python train.py --encoder_arch="vit" --model="image captioner" --dataset="cartoon faces" --train_examples=203450 --image_size=64 --crop_scale_min=1 --horizontal_flip=false --translate=0.12 --tokenizer="word" --vocab_size=45 --encoder_norm="layernorm" --encoder_norm_position="pre" --encoder_activation="star_relu" --encoder_head_dim=64 --encoder_fused_qkv=false --encoder_bias="all" --encoder_qk_norm=false --encoder_parallel_block=false --encoder_moe="top_k" --encoder_drop_path=0.05 --encoder_num_experts=8 --encoder_moe_every=1 --encoder_expert_mlp_ratio=1 --encoder_experts_per_token=2 --encoder_shared_expert=false --encoder_patch_size=[8, 8] --encoder_conv_stem=true --encoder_layers=16 --encoder_width=128 --encoder_positions="learned" --fusion="cross_attention" --label_smoothing=0.1 --decoder_width=320 --decoder_layers=10 --decoder_norm="layernorm" --decoder_norm_position="pre" --decoder_activation="quick_gelu" --decoder_mlp_ratio=4 --decoder_head_dim=32 --decoder_fused_qkv=false --decoder_bias="all" --decoder_qk_norm=false --decoder_layer_scale_init=0.1 --decoder_parallel_block=false --decoder_inner_norm=false --decoder_drop_path=0.1 --decoder_positions="learned" --decoder_cross_attention_every=1 --decoder_tie_embeddings=false --residual_init="zero_last" --optimizer="soap" --beta2=0.99 --learning_rate=0.0012 --beta1=0.95 --shampoo_beta=0.99 --eps=1e-08 --precondition_frequency=32 --max_precond_dim=512 --one_sided=false --adamw_lr_other_params=0.0017 --max_grad_norm=3.0 --max_steps=7000 --batch_size=64 --epochs=2.2 --lr_schedule="wsd" --decay_fraction=0.3 --final_lr_fraction=0.01 --warmup_steps=140 --weight_decay=0.0 --adamw_weight_decay_other_params=0.05
Rows from block 7 of the image encoder of a small image captioner, named by matrix and row number. Rows with one number within an expert belong to one neuron, the router's apart. Each number is 128 + 32 x the weight over its row's rms, rounded and kept within 0 to 255. All counts start at 0. Numbers have three digits each.
Before each expert's rows are labels from the 100 images, of 14976, where the router gives the expert most weight on average: "peak on" is the class under the peak; "top examples" is what is common among them. Only what is clearly more common there than usual is listed. The data: cartoon faces.
# router: router (encoder.blocks.7.mlp.router.weight, 8x128, trained with AdamW), inputs 64-127
# up: expert up (encoder.blocks.7.mlp.up, 8x128x128), inputs 64-127
# down: expert down (encoder.blocks.7.mlp.down, 8x128x128, transposed), outputs 64-127

# expert 1
peak on: skin
top examples: green face; bald
router.1:161098102160104085147068127101114143078167126114126108135130180099079130133159102157159134121033168164163096156141110120120126165081113155104086106104184189107150105165156098135117090178103117
up.0:108196106144087083145142123115129070168103174185104124155127155173120169118109140091142146099131148136161063120105102099144131144153154150175140089106123118090078175120079087134151095082075147
down.0:084089114085096093057144130201089054143142127109161100082094129071089152094134143081100175097125141167103063125128125109135120114164114191165168106114115139163132137072091115134086097141135113
up.1:096149111219068145153112141123133112114107099094128102115099136086124109081187150087115169111165165111138095127134077098150105104119123154119110122153121190116078083132139113070100168114094149
down.1:139059118168079116124123122138087129094090074108175166118165143165097077101146098154153137163121147155069119126108134179186109117093154064082154131171088136121156154166051173169164111083132146
up.2:153150145129149120030114104119147161169140077128072151134129136123094133152115087148110091177183144142154093082164158132130118166106104105063081154211135133182138139168220137123150112109118091
down.2:122174111094157134132143199123178166111161162081156130127101089145122134113109123109095108110125138143147099115126118188135222121119112154136097151155129198143083087146179107148082075103166179
up.3:163154085067113076112074148157093156132105122053157085123118080080111120164118118120160112097140153102081191124103101155124095165106111127129125128138122154137131105070136139141145139167145147
down.3:149142154150136059116186107114094144140100108152156154171162100163107129117130152173139155101084101060200119055075124141114123112060154110127121155164128125150113114142173065076104131106065099
up.4:111052114086147228090089102089126129133127094081096108115100185144161142113085181106086075168201072114135197176080167119088129107124106108122084080091145116127143149125153107139137154129139101
down.4:140098124150131039126115120145114137148148083162070152126110122164122136135154101098075090171121172069167120131104133077096133094088126128108138115137173064099125174059118107112120053108103126
up.5:105150143092127174091129152037054127124100121130223161145106118112198134192073152108121131119145142116162105140128171174087126101156129128170143152087128177082077123124191128124134199124118145
down.5:168111161149088104074189108173081104108129167164149139170185117134128191111140140088123141133165143135133146131153133079128106084180087217135151079073137179099171126182111170128111110089120168
up.6:150116130206183147152161109138208170133066172084130102139165097112072146127090126158111129170139178162124138092090128073094160119159117180141102123118099108135093141130090121130130109098152054
down.6:128150133137095163174056166162134135113088121093105166165150094116107183132094083130133114063128117142125122179084115051142133107105110148092126126146129071137167063107135171080098157180089119
up.7:140106136132151103163132117104090128149114121185172136095132099141177199114115152156134101094173137131151105127108126186138099122136133093061167079106089179151188122141096137092092101165120156
down.7:132167097186147088137119112114105120170148133121163108158156179174122148120134116145111102136178202084139087164073130187122108042135100100141094093148202112099128087135113151156143134115079122
up.8:110121116114085178137108163088094142140050133193126176152104169135086093087076138100091076086124130165089164153163107169122157190150157103150089100104099164120118131133121128132188122089143142
down.8:106060145164159129136159081112117123150114091143115122129099181103113116082122075162122100165137078119122139184116126104160127089132103128117179146188149060147123103119131137144104120161080138
up.9:217088094114107115119167110107188059120190099127135140141153147153121100143139161091141116142121105154051100133117113100105131153137133178118123132121126150172160144119120153143188136102171081
down.9:127156081188104108141111133111177099096095116129167156154119145105109077105111178154122163094148146169133179142135128119116143119051160114122141135120151157111128169041127182122152121158178207
up.10:093165141096124103144158161136154123128128153103133167171066133161097204116160180125098079145121121109139155158142119112109138075135094139131086122120131148131157126061142134124172150138177130
down.10:085081134153131142073121167133208153111098152075123101117138123133169111130079124112117152074178187135180083120122059127097144109125166103134149181138067146139100157136139174079153119155146114
up.11:111095126100186114152128138102125182120102162100097157149171153127176088142151072155159223158094118139149127061165083104103145156119150114102114186112132135126096162153161113064118124180162085
down.11:184120119116145085149132153109175142120137075158095159112094136143112178080120154080173116124077099144190111109121053096121084178036121126069112121056108126160113098183130146152171113161137132
up.12:125102146130082152137118148109141151107152155101140169135113137154183156173096132166100094168152173156140108089123130152085196152193057108144123148078089170153089069106106131138178127111111159
down.12:108177127181101149087141080142091106055132131171133121149098117142171169123186161111100167195114089122145109128148140119129058099113160154141125110136112113088099186164175124153120140176118164
up.13:128093137160093116109121168099157079111067058141124129129104128136118167119137124129150177111139169139118080101080150166114147100101189090097120127152160087174141190164105117098154118134095110
down.13:146093176136136178100118092149124139137146099083137147112187129210152148134079129100116145158127120120112093159127099165120071178170114106155157194116105117097156163151067160078154105132143081
up.14:129094082221106101111135089125091143114133090138134082120164150107136094179131109119104191101113178160174131134153090158196143130076115140110172139176159138168124113122133141174078154170132107
down.14:121094090106130178080134182072118121068092129161113178108125142125122160124130048153124142090155101153130117088140115126114075107116123171148167113125153107115126123143094192088077100110103162
up.15:121162133164111189126096081091139110147149061145118073204139110133124117159126109150111106150131162110138141165205126156090069113134139111145159127136084085169175170163152129118131143118091104
down.15:155102215138144139115111110104088153118137074132154082128121066131112152107166124145189138113092164112069136063139124116145158132079143107092065149158116157157137157133152092128166136139176165
up.16:150107055097113086210072118109150145175118131155105083172117123143168103147072118110110151119126170099140089098090163116184131118194154113174128152139098133151150165095073068137158204141123039
down.16:137154109094167132125129094122146118095180117133133095125160085122114180094093186123136095171137108101168136171126129128073091162139141152143085117109161157159122177097155129103124064075146141

# expert 7
peak on: skin
top examples: grey face
router.7:109120127161159169107119178147115089122143147191104106129110089108174098131149128081107109106164110088161164105078131123183121133133066114197129132147143140128086106094101153193145150071141146
up.0:155119119143161101139093146097080173124133125103144136122105122151149122164118160123161099125136118094083109102154169179132101182098094112125142211126144185153081062143089123072150111158142153
down.0:102090180142158139115102111192099140124088072129114125117249126120156126150177133099121169126163113132089140090140110099142133091048127141170165166151127087115127106138116142093145100145147143
up.1:174126102108096127138139081187139143149173126165065153124064126135075098118109159157107180142083158087176159071191175132110101138163146119122130073125113148152173172082122138143192153141136121
down.1:158143173174141230158120100115158173147119165070163131087123120150141160115132140164173145103130128143170125170205127096160168128097142068149129157136133117127112128123118148183092122153086134
up.2:138119138156166141135083150137165088082086135205131107087108155107102106100132109135079147173130135174195163093143107116114048145112068101147109191094136124157169124161162138128197141147139137
down.2:115050119112159108152101169129120108100146135158102099216180104136110112159174101152217133125161092128143136201092146089116073103072174168129107122111176125157173163170117140150139152159096157
up.3:183155101107127127096123093117139202109118120098189128089158125097093141149143203147083154163102170109174111129133080110138109131095151121111155125115129112107136134145144104136190114110108156
down.3:159135154157150106130056102142179095160176091084174122132144124080112069137139099120118165056093112143138160164143124143192160070120188092134128150091153091142096145139124087141158105092161162
up.4:133134062107101131087168187034077137082132165135123152162084190103118094167183081161189076101133106134152089130137117156152154103104113126113123184133117186121134159137115157136117105094127126
down.4:109116153130126112134117154136098153134094095066113164099212136164133128113127144147156101100162149155155121115072078148158080202136119097100090146199084143132137049099085103184079121085109101
up.5:112099141100107132104147115064104087170112051174161150167135126153106142076144119159156167089181115116166148108145119135072160084188116106159170124185097149105139148173068132137132142125077136
down.5:095172149163139170079111105148177059119082131118113218079157134179107162093140112110124045160086162090111123097162072108206134143118198130126128144182114143118122151136159084206133127088149099
up.6:111134103169138137101129058118089136077101165147174077114129085064115086162081120137176116155071119125137141115167091110131096167087148155090135094156129103076143123119075162156158112102159144
down.6:164152147080116138109131128144172120166176126108103148138113065105108129154113115142100137135097173151099102133125141076127174170191154129124144130101165069111146121150126140130064171101144124
up.7:092150088076117175151109120169127176101169075142147129135140179060111122148139102114118091068179097142124086188109103164110051191180136046081196152141156180142118134121170128099155129138150137
down.7:157117137110164141135118120082127146176205145151146144089180116116137091137144144133163175158134184116121159118145107082208149110148082091164100115156130093055091143052084194220160105146172136
up.8:133127122157146182145095121149175149136153193148088136093144075137142133091171118130100069104133120167142135088125135144076135096196173056165170125188191142075083173196149162131163102102146154
down.8:120120111016118117139156121085108113123147102188146133149141128096160157129054117115105096156158141107092096159111164099124129144136122105138115118123105178112087147161105151108094162125126130
up.9:160137102096079127135082133147133082122109105169106150147148212123158136115118132120164104153064145135078138202083089142104120128124158088115131118109064093158085149096148145149109151082155124
down.9:186191101131181129093046157120149107098124126137170090128134089156094160138106120159112145077073097113204190161117124131126162112097132122161160157113181136070107119056136145142149095110155094
up.10:121147178150177082126117154073149165153086103132134117130142160060132066139106132078187086109169136075063159095148171069141125080098160108097128107110118114088158096084141162123123098144143108
down.10:051103122123076101102145115126102118105194069152151102119112133077109075191163148199097157157146145083061133175174127154114113064140127120128171156190080111147143118085087136141103128095165154
up.11:108160186117130103126138121139121132122152102128101139113103131177136131159062114148102143136165149109168130160174097102167065144109124089156146113126073129098104061119065153142139159091065177
down.11:109145130169113144128113156094111098144115151130080146113144088111106133132166129165119106082167156177149158094110097157118129122154125166058135105139075138138067173089113193144115104108119105
up.12:098078090046153127099139089176170148153151132179150172144128149128179154135133094076114142147146084118116141134120075078085151153111092070134128146188034149118048174086142111150117088110140120
down.12:139135032106157150143136123104110138127180098100169055183151128103110123084113155102118126166141171102160118121142130144085112168161144088164120154196162151163119116119086154104138093133163165
up.13:088140144088113121110152122173138108164132112172147110164163161075103119124130118130141164120142139167106187100090079144131123186154108118110112105194101090190118171143145139086151129128150068
down.13:130141062119179095134136148132199143126149123106155179160147115107109121135115185181152133149130135113174172183130138108091134130106106079180111134121191091150084143124120157146084142182163095
up.14:127102131126131135090161122111117127106165150120154127115182150165140148134161123140114179077061099071076060137183203122139120129103105147105142084150105160111130123105099080083117168192150137
down.14:181130147191162081120127132086136148141135143175209174160132095138126114138179095147089163083089131072112098158135092121114134104181085120156127077092148129046143122142114144079131096146129119
up.15:111073150107094132149173097104160048108173128129143071162127097136111103127083124130101142173156085125175143107108115123195146111102055150119130121150162081123133143163142089156153095160105121
down.15:110133133154115083154113089154131129155126155131123114136077178057143103068139127117168105117105155133138188065193093114115137130092141138036088108099116089173086075113119085138105167140132153
up.16:109134154138129095094112159181128113072092092062102098109110170160125118148069163094095134125143044111114150148138152061146137152089110134092163133104123105176118148128108132100125146100158117
down.16:145141128146124110096134155158132120157070143078073148106125116185168099135132125101171167173071070177154147158097107099132127127135075089129163111179096128144144157159109148142158096094112175

# expert 3
peak on: skin
top examples: bald; teal face; winking
router.3:108072151120150138167144125128156162094138108120132151158070137155182120142123171118054087128172078115183097167151143135127161103110132142108136155107116196163095151133110174143105106172076086
up.0:081139170109079160135108044151120091151118149100138150133167056169089101133108178125159116130154113109140123108155157143134083063148147107123126185084128098173118103105091149080133127121141111
down.0:137157170104179074115112084124109109101139111142095137074147164075143133154057155112118115099092115094153102077121172163183099118170142142126174108043145131138139104167121086065103105077164118
up.1:115157146073113160115166148123083073144157120119127107137117097170170104156135153157141142149074121098014168134129077138106177074119107168133091111118048151144148137155201155112145137125178195
down.1:077097112143122128128116118082120194151127159100164133148182038094181124160104163105079057037112146153185153172170160074215159140199139093115127117139114146155059157079130160147117133189117130
up.2:139052108154140128131133101119130138159090111159142156167122156134084200125133134149166137143186121104117154198050119136117087166087117121120109101108107107165145129102167107088106135122128207
down.2:101148142136135168137101169155073085123164159151133094125164154143147141115122051120138114123114173083105201111171112139145076115109123076088153134127143164147133123121129162158132095138121126
up.3:074060112111151135098090159128134112090108126127074132155122118154108104128164147147101142089089094094157105084179087128127139090129104120081166118121042162145136136152136109134151166135090173
down.3:119167124174145125142075133144147136189136139154131134139187132139116160119074119126157162169081113092086162115113158136108171109167129145106129153095133075111133142071110108142150126097060130
up.4:114157127128096116153101153084104146087143149104150099184159180138114081169119119125137155067094145129131028111167165084159098105095159154142137121134103167128111158133140120149099152137127126
down.4:134097216135147126165103075136126114128051095134097154163123073152140122175116160163140130139131173095128049150135085128156067161122172103138168107108168119148114187126130114137137068126110076
up.5:144175194146149145085155098108149183145107152167128134104115089125070116175160142106064160150126170148099087104128094117100150146124086114158138107188094099145196167158102097085089089146103147
down.5:130128184150153172108161121152183107164150137081117155141111125118123143106066137203175086090081061102141111179096113157178130132103126098125075158144161156125138106144162145074108090117125073
up.6:130150177145098115119133111149080125183076133119125078097125121132126067097095122169131114120173107141056134177120125133154184093090134150091129122155143176191104093123148100164142163119152084
down.6:125057081108139084161136129126161121142168058150142150119176101135164036150174116094090090145152110150088182143126131111125189129132153060107162162110157131141140126117144145144156082067172090
up.7:184181134091082116099101170154127158177128154110145144110080052087130103172118061173121142129141172156115109125109117176166142138106148104103176097092041122077148134116082148100112131104167108
down.7:137113144143159142159156080134152108101143173123148137081120055143163130195127135149129149167146188126128200139104097124148151095133138172135113161185149171113084126095092126119120149116119171
up.8:105197077103121125109173110168132114176087094200104157147137100127128092135112057159169091171161140104136156142131162149133155082106103177158093132138126118100151098141131132091146151103107100
down.8:132074014189121177070126159156130101074143143071176139133146161090127114111171084141096172080138119120169131139153153130163088174163095145169124134135139111123184142118117147129131114073156171
up.9:110198171129112127153106169055148139133119112198143114097115191129155111105113174116128127108152156125137204151128083110187166157148077141121177053153119116108129128094170107115122174164119161
down.9:115097120112127077121166108156082122114124115118180126128118122150130108097128163104146142144158171131098169163135115108082097106104132116174198108128134125102086164061191188119122093162119128
up.10:141173103125174121087159146053107139136152115109139121076129140126162116088068090108156102178152147161094117134097138086128107155130145118121141134150152127091109170194131133182197139146107172
down.10:159077156107125151153122077145129130103142117101087124057107051102118150118123133149069087159111104119087039096135124139159128167108116154167184127071109126161037127162129136137147098141156099
up.11:069035106172128139123126048137183168164154103238146159186093117115139167153137125154092129120154065180122108154157192092157108127117147100142116162182134154125133095099149116079095129190100125
down.11:199193134173116172141156136096101097192137176126105198123097058089100147125150126095114147124116162161119133084068136132139136098147102094195204146115134107123135086167107090162093185095146110
up.12:098109162140135109121066090140107123116142117075129174164210151100165081140146103182117124152086051070088108140117147104154092174135095143091109051114136135156118135160052158096120068118178157
down.12:156147116137127087136170156122164063149142114105162172105114130155113097139075163125146156143096121129201115119171098093120109104172098195149137172146120120159042117080155083149053111160110163
up.13:074096095088152138138095123054138117138151112121120121089139102161129134146187133066050151110123079133094122151119101180086107138110143107143129117090110131184121099141156083162118092153179110
down.13:105160159136080135113138145139099120108155137132185121128089058186162120179111109102118132155087117149123123145167115135141145115172155159126130103109117130086124109174132043131150184083146081
up.14:112146156107114112196086125168065133120120161076118170121087135074093108154191152108082164144175182165083115067142086110147109097160071121193122128140099169094110110161118130122140147096145098
down.14:105136092103101138112141159196084108133046114096110160226157034108088160143144163184133097168140118112061127139134164174170121171179106116074119109138103139138143087133145142090094117113083096
up.15:123078135121110049150164161142071077139109195176143153114130057155173120149165142135142108114128133094153161145138081184134130157129220124166161109140192176123160139123152092145117133134093093
down.15:161164089154183108052100119110108148150056127113164063163156069173131150166096129140095147177134137163135140146157147147114153168161086143129149192107192159112134153168187101138188134090164174
up.16:154077087184120182149137080057128183106130133077122104135123083169153140147182154127142124121144093127166135065109121180136109165107120107167086176122087137130147118119074141169140065083157094
down.16:162123165135073139140075105145108140122165111133164103139075106130080126151113124149138150069190159137103118106160140114133156141097113089190102148134119148096115116107085057077159127115139127

# expert 6
peak on: backdrop
top examples: bald
router.6:113138130084179148098119128087102122117123098117139159113173186081164157182110101061126092109093166085124103178105151100184139138133108151122185114121143135125174159154150144148166139115118145
up.0:118126129136082130147117116067124094141116145109129138198094094154104120162147126109088197086152129126145136146109127125155113117149108125116182123151138159118070092090144139152107182082107140
down.0:152151126081131150116114107144138094161175127085124160158150137102156148080132189119173107134126120115146132179084156119113121089103094100065158157117101097109191143138129137166095160161153171
up.1:120151120143186112136104128097159111152155133126124128121160160029118145108078124141129130135072127139116105134122089102088102124155083099156104090155133141146110157100066161130146175101160106
down.1:160144127180192094092155192134123122145157093111128133114144191151119086180171103145115140140109117093186110081133164144133166127104184177137097095143137103062095157141074123124141074131088172
up.2:131161188080136151059147119159153091157176137130111120082157117079106129109153160105124112122154099148121056106155127128136093157095157147174122117108109175063100120077128131134122117157201186
down.2:099144145092162163147135097158088112093134173099135092120131128173179117086052153159066108152085178051069085149110105150095160076140131141147083151147146135140113141141107165158114130124058149
up.3:119074121170172090145157080047162054111139182192144132176168130091115124117188176100136134121207153157110188112121173134130147133078174123141132173097151119144102120152153139148176088180172146
down.3:081094137135140120131152219090065093125147027091135164123138122183115180137074105147126180094119136162185152167146096139075159156132110139137128122088120159172087116171160144153157164136144112
up.4:190180106154113134114152103107115178141144157147124151179113163165115042150145128156152143155125146139110078142080123088095138140167087076138146127112060092069178150113157140146143146170133172
down.4:173148141112150092154091184133205114201157112109141091146171107129154101096092106094141184107132106110142174107059113104180152113075100133168087135129143117186071078098154092136165055156151084
up.5:158106173077121107084154126099062145115124153142165165112112119134121042095143120163155172087158133064196141103081114131143105144147105170140125093148092132154179121095099139164118137115109117
down.5:160088154113139164126182198125138184182132172118101080172147146130128102114163159149197149151094083143108110080131127149132184089046122138130072133078078154158175077133182143122111163197129153
up.6:074139097108147085141124141051127055097102096076110157122116109196162136093125160108133169066152132114163121107132132156119135102093133153101135150140076175125136090089154145140087181111088103
down.6:107034203120076178135100102155127107154129198175112184143083134115136131094069096168104088160145128133130148128130150154145124092154157102135162111095173145102165134157147148174134128085110127
up.7:158161128090129091138155149171108104081174053106172155114185103131111100137148094096122164141142201149139102142113115117176137170057187095123081098151149131160144159182139154153109177138140124
down.7:111150135140114097095164070122152144154149159132154097150138046171124162114117090145136148116185117184109099054125119108134133124109053143135158162113180062120145080030122151161166132121140154
up.8:146162108132134125167084074120189101099121085142078161075121139133186179104134151178150119155140150084122125055166101123135128097179215134125091101171062110089124077137125098074144121091090129
down.8:151061156163149178113070118146060177156106132157108095105109065167123119164140130098128120138205108150117078104128137054151094153111166158109153112096117160107111161113106115119147134065135101
up.9:060106136102142106122134172081126102126147130146140126145149155089138131106155149121085171181121185100095154131111163062186144115115116112136134145161092143119143116122137115191170100124073116
down.9:135132110096104144154100108142176112131076130103168164162098163070097146117132114149148114186167057132153155131165054142108109159122094102138112112074170099129087100173087135113100176124157163
up.10:160162196098129146156165164188173054087187117153138150132074116146144150102130155113109127101117130132117116128119142182096150175119095162136123166070125089145143191154124161128154145157173130
down.10:128132224140052119147070146146059166131131116153121145153097086044141127081123098159173143112097079130123091137110097162169167107109184145157129191189149054142156156156102132136121125137094098
up.11:097093083155186142086109193123138075067159114126165157140170114133126108147153169110065125123073119188026185097087157100125154133114134109143165127117147171140102137115170146115104153128113121
down.11:115169168149143127137168195102114075063172082152100127158134118164125136194100110146161150100126115145090125159093149125169169163090132094084130117141076089162106087112056136127131157124179138
up.12:176080131069076096122150166189097120107134116110160140113149138152090090097143144119054147076151131119148111174163117145113187116134143109158073118129078092132090123115120114161114134130178067
down.12:129160113136060109075106173113107125137169155159116143173078156105119132169200149101181168170087080130133139120080113129138168117101125123144161160147095088144143148155112134115086105115085089
up.13:135141088115129081093164065075072200156134168079159091076154134121122095159145122122131148080129177148126138201104129091131160191155107171146211140143060143154160175081084155129150116105078082
down.13:098079118203123126177108145074137151052176134167110108083124110120145154135137184131116136104131116081151122111144102122092138132072184127124133047117183099149108133106104138076145138203111103
up.14:153175097086168140132149153169154140108110132061143148132107156109144104111121120081105191150105048120161129074163105163103150117202147137141102097129052122179123158131127105172068170106132099
down.14:140037150197134097107129140124129125058155147140124075158116106147155106102051126136173159110177139104042100118069140122055099081128130131152101165098161139101106142123157089162160161166160096
up.15:070127132132148164100121151105098163124072098203099136070109076109150144164117128097148195116026131110178193130083092145142098163172106147198078164118119131120168161182105178132179116119125136
down.15:083160092138182139117093164105156186154194131099146103141126177129160152150132194172148109141087157144151159121093130114187055115102176115114063127146158123079107127133086088173119161120153092
up.16:156126153168164156155184140087114069121091139108096151184143172133136192126125102187121173116148124175115183130179151183163125186090094085162153112150132145182101108120111142118141130089118125
down.16:097119127036130100198128116099168105117152094141162166182102130140135129135106108128160154141163151125139124077096137171124123110128128121144152142111131068118177106080148127177084098084127110

# expert 2
peak on: clothes
top examples: short hair
router.2:119110086100168078168075132087114175164129102126160156078146153122099089166120162187102167098092158152160108125197165095101154140107172082126183097137101168103108165125100095148205132115114105
up.0:116151184168116132145098117101134142178173111040143078113088155108169194174077121118091122138098182091162078177070148114131140081147129098089103092096141051171145120148085090140102137121121122
down.0:155111131137116102109126100108153145115135159164129091109182165105134082108082184116176165067097191071102087150154089140177153083125092128082104062130137151106136097160102096111081117140120165
up.1:177124086101111081139100128153153115128151053129085103148170102177118142068097139105159109171089164142154187185124112148141122125099110125069152122133095083093128148136104164128122133118171114
down.1:095067165108159176148180169179119123086116165139154131133172132082110078099139137141161187173138059134095109108127117142109182137073081144103112105134140144166145092161104095127152151167152163
up.2:180131168124132115116134151130153105163194129067114124126171077144149124112082197114133137185122142116084094108140115165162203111150125157103113096161131160124138126167128169104139150153100209
down.2:085128099165070194156168046145130108091098124124165145104175104186211150131164168107151169126110090158126053144126162117127115174108085098119093093130141130146101129105127088095183100100140119
up.3:157105115159136135095076191096132082117191133128176142137058059155191148133144162142128106147136102107159099135107081158127143055137167143114127108062174133142097086125140191158160170103177171
down.3:062147131181088125108105153157094120089154160145056147159085065182129130126135118112096148125120114109132120192113092122176113152127096093152131127099175115128133122127136115117074156093102169
up.4:160125121112156092125072111105156161139165147149180096181166092119172118103080108084115085101104129097113111152129159080119129142117173092136138090123124169141105119196154114135110060117154162
down.4:155173168091176184136067121143172121140115082145154119089109168100147117120104137181170128137127103132199121080040144137063145142111144142074073152156138118117107105066149102126137095130127190
up.5:121046095104109071172124160127066146135141133070103136151098140135165098134139140107111156113086136153109159125133124144134121152104150080102165093096115184033160148161089100103130117180173126
down.5:142079134127139221108115139135181121092114138190193129136148164141154139171182117174150168090117138151131119155157135112099156166061147168134120090096141103130134172100078117128117137118071124
up.6:170154090137116128062145123111128125091124151208199132166084139148077130094130130143151154149138158136113154134125167085192114139138140121165133127170121065160134153117185056142128101111152100
down.6:117117184105090154128055118070108193149150141072149093180164141166132113081086174145172164131135103072114126093126130156135086107103113135129133127204148112088132074103118171138133218118094179
up.7:133108154147097093150141082102183096141075150213147145159114109072098119114076099103141105154145130118142169115061088138122169120113186109161139151114157102178156153070156125146159130147172114
down.7:168104181126071144135147165101149114110196131172143147105133075210087148122134083149175152143107068084123095151114167114076113121155110167122148110113138133142135134134071128112116126120139167
up.8:118200141110151132104150120152141126117139126157156165124083196183155141100124084113070168095127128180131105126093097143140092191166142196096113137130141103134144082129105141071110131133100113
down.8:173110161133116169107096103124113139126120076144099194158120087150089165172118128104106127155122164095123116093116101117156164105083180083151063052137120077104141156121059148153171089123219144
up.9:138165113134082165137093117141089117138092159137084139087104135114189127172182169153107133179138151117088110145127074107167072127125099110106095136178144080108178064138199167167183123096126155
down.9:151135146108108066148108241102112142160188112101119106135160102113104092125132113115135145129174089118140126117064149098144113187082100176099145134161074166077136109122117101134092186146178099
up.10:146125138127084078136146077068121154178158145107141173123120117151128146131084165079061204105104172149058109094177119132171168158124102118139109091147090148105136093059145131110175135121117091
down.10:099153091132118152126148165125126108174090205095172114103196115104178129161170120123150107088126080138173195160170149144100085137144126112175141108197125099199117100106095134166220126126104139
up.11:103128036088110105164178096225136107124126123118089134083150086118117180081184114108105148126091125183102124141148116090176117089168156151102139068114137104107145089145169135099093114105148081
down.11:100174164175137115135124135148116165135129117158155182222102084122126099110151118142075110081100124106180158100103056122133204091082112177130051116155122131127156121121131155191108126168163133
up.12:100196116177106179143147131137105159138125116151152120136071163162124129089090152120129162095122150187151108088173117144138082147123094213127118150084123100131171157060094095134115130110140165
down.12:147128138095143088207173153142104101113097165178161122140093144154140126093101151166180138148106123165139093172057156130136131062124172107136120098145143156170171130123161075148177146138134140
up.13:128113081138122128153155156107153170149046151106128088109137145106099135109112146159167113101158149103184072167107160062110121105142088140104171132119163172114169135094161119162150137098109218
down.13:089127118124059150087147159125155137110111077192107100104129103126154107158115129148146114113072144078097127126126174174110144151113119161149099092123133148088130143141175119056105118075084155
up.14:149100137158165133139108125117098118112110142142178111145163152130137154111126188155120134147134156175123138126182125190106132152149161136105114127152106134204141206185118145075153074112148118
down.14:110141112220116152069100165129140078118153167125093167142096076132142130161127104153174134143097205142090140127088137101160111129172094124159118168098062172140059107130124157145154157164136153
up.15:120119122141107157089134126137191136097154152181165107166095178121162076110134184165127108066162136072107183097157121134140106087100110102144119117208135108179170121128145131180140136201160127
down.15:142088197112096112133145162072146180163106147094174074109124098079155174087149119075122071146089079136135127169176163170135159127143113177152132092082117119091129187160113175096098134152142087
up.16:204149132169105125150173127185142124093158098112134103081107145128138120150131121149147161108118143076058101131120109140125116117090136178178082103161105101171054083141194118145071139124074052
down.16:181090095112128132127185106132127124167153091105115136157143099133089109104139128145120109143136104170127076108115112166136120148148135075126116108172085150103096165135116239099132083171130073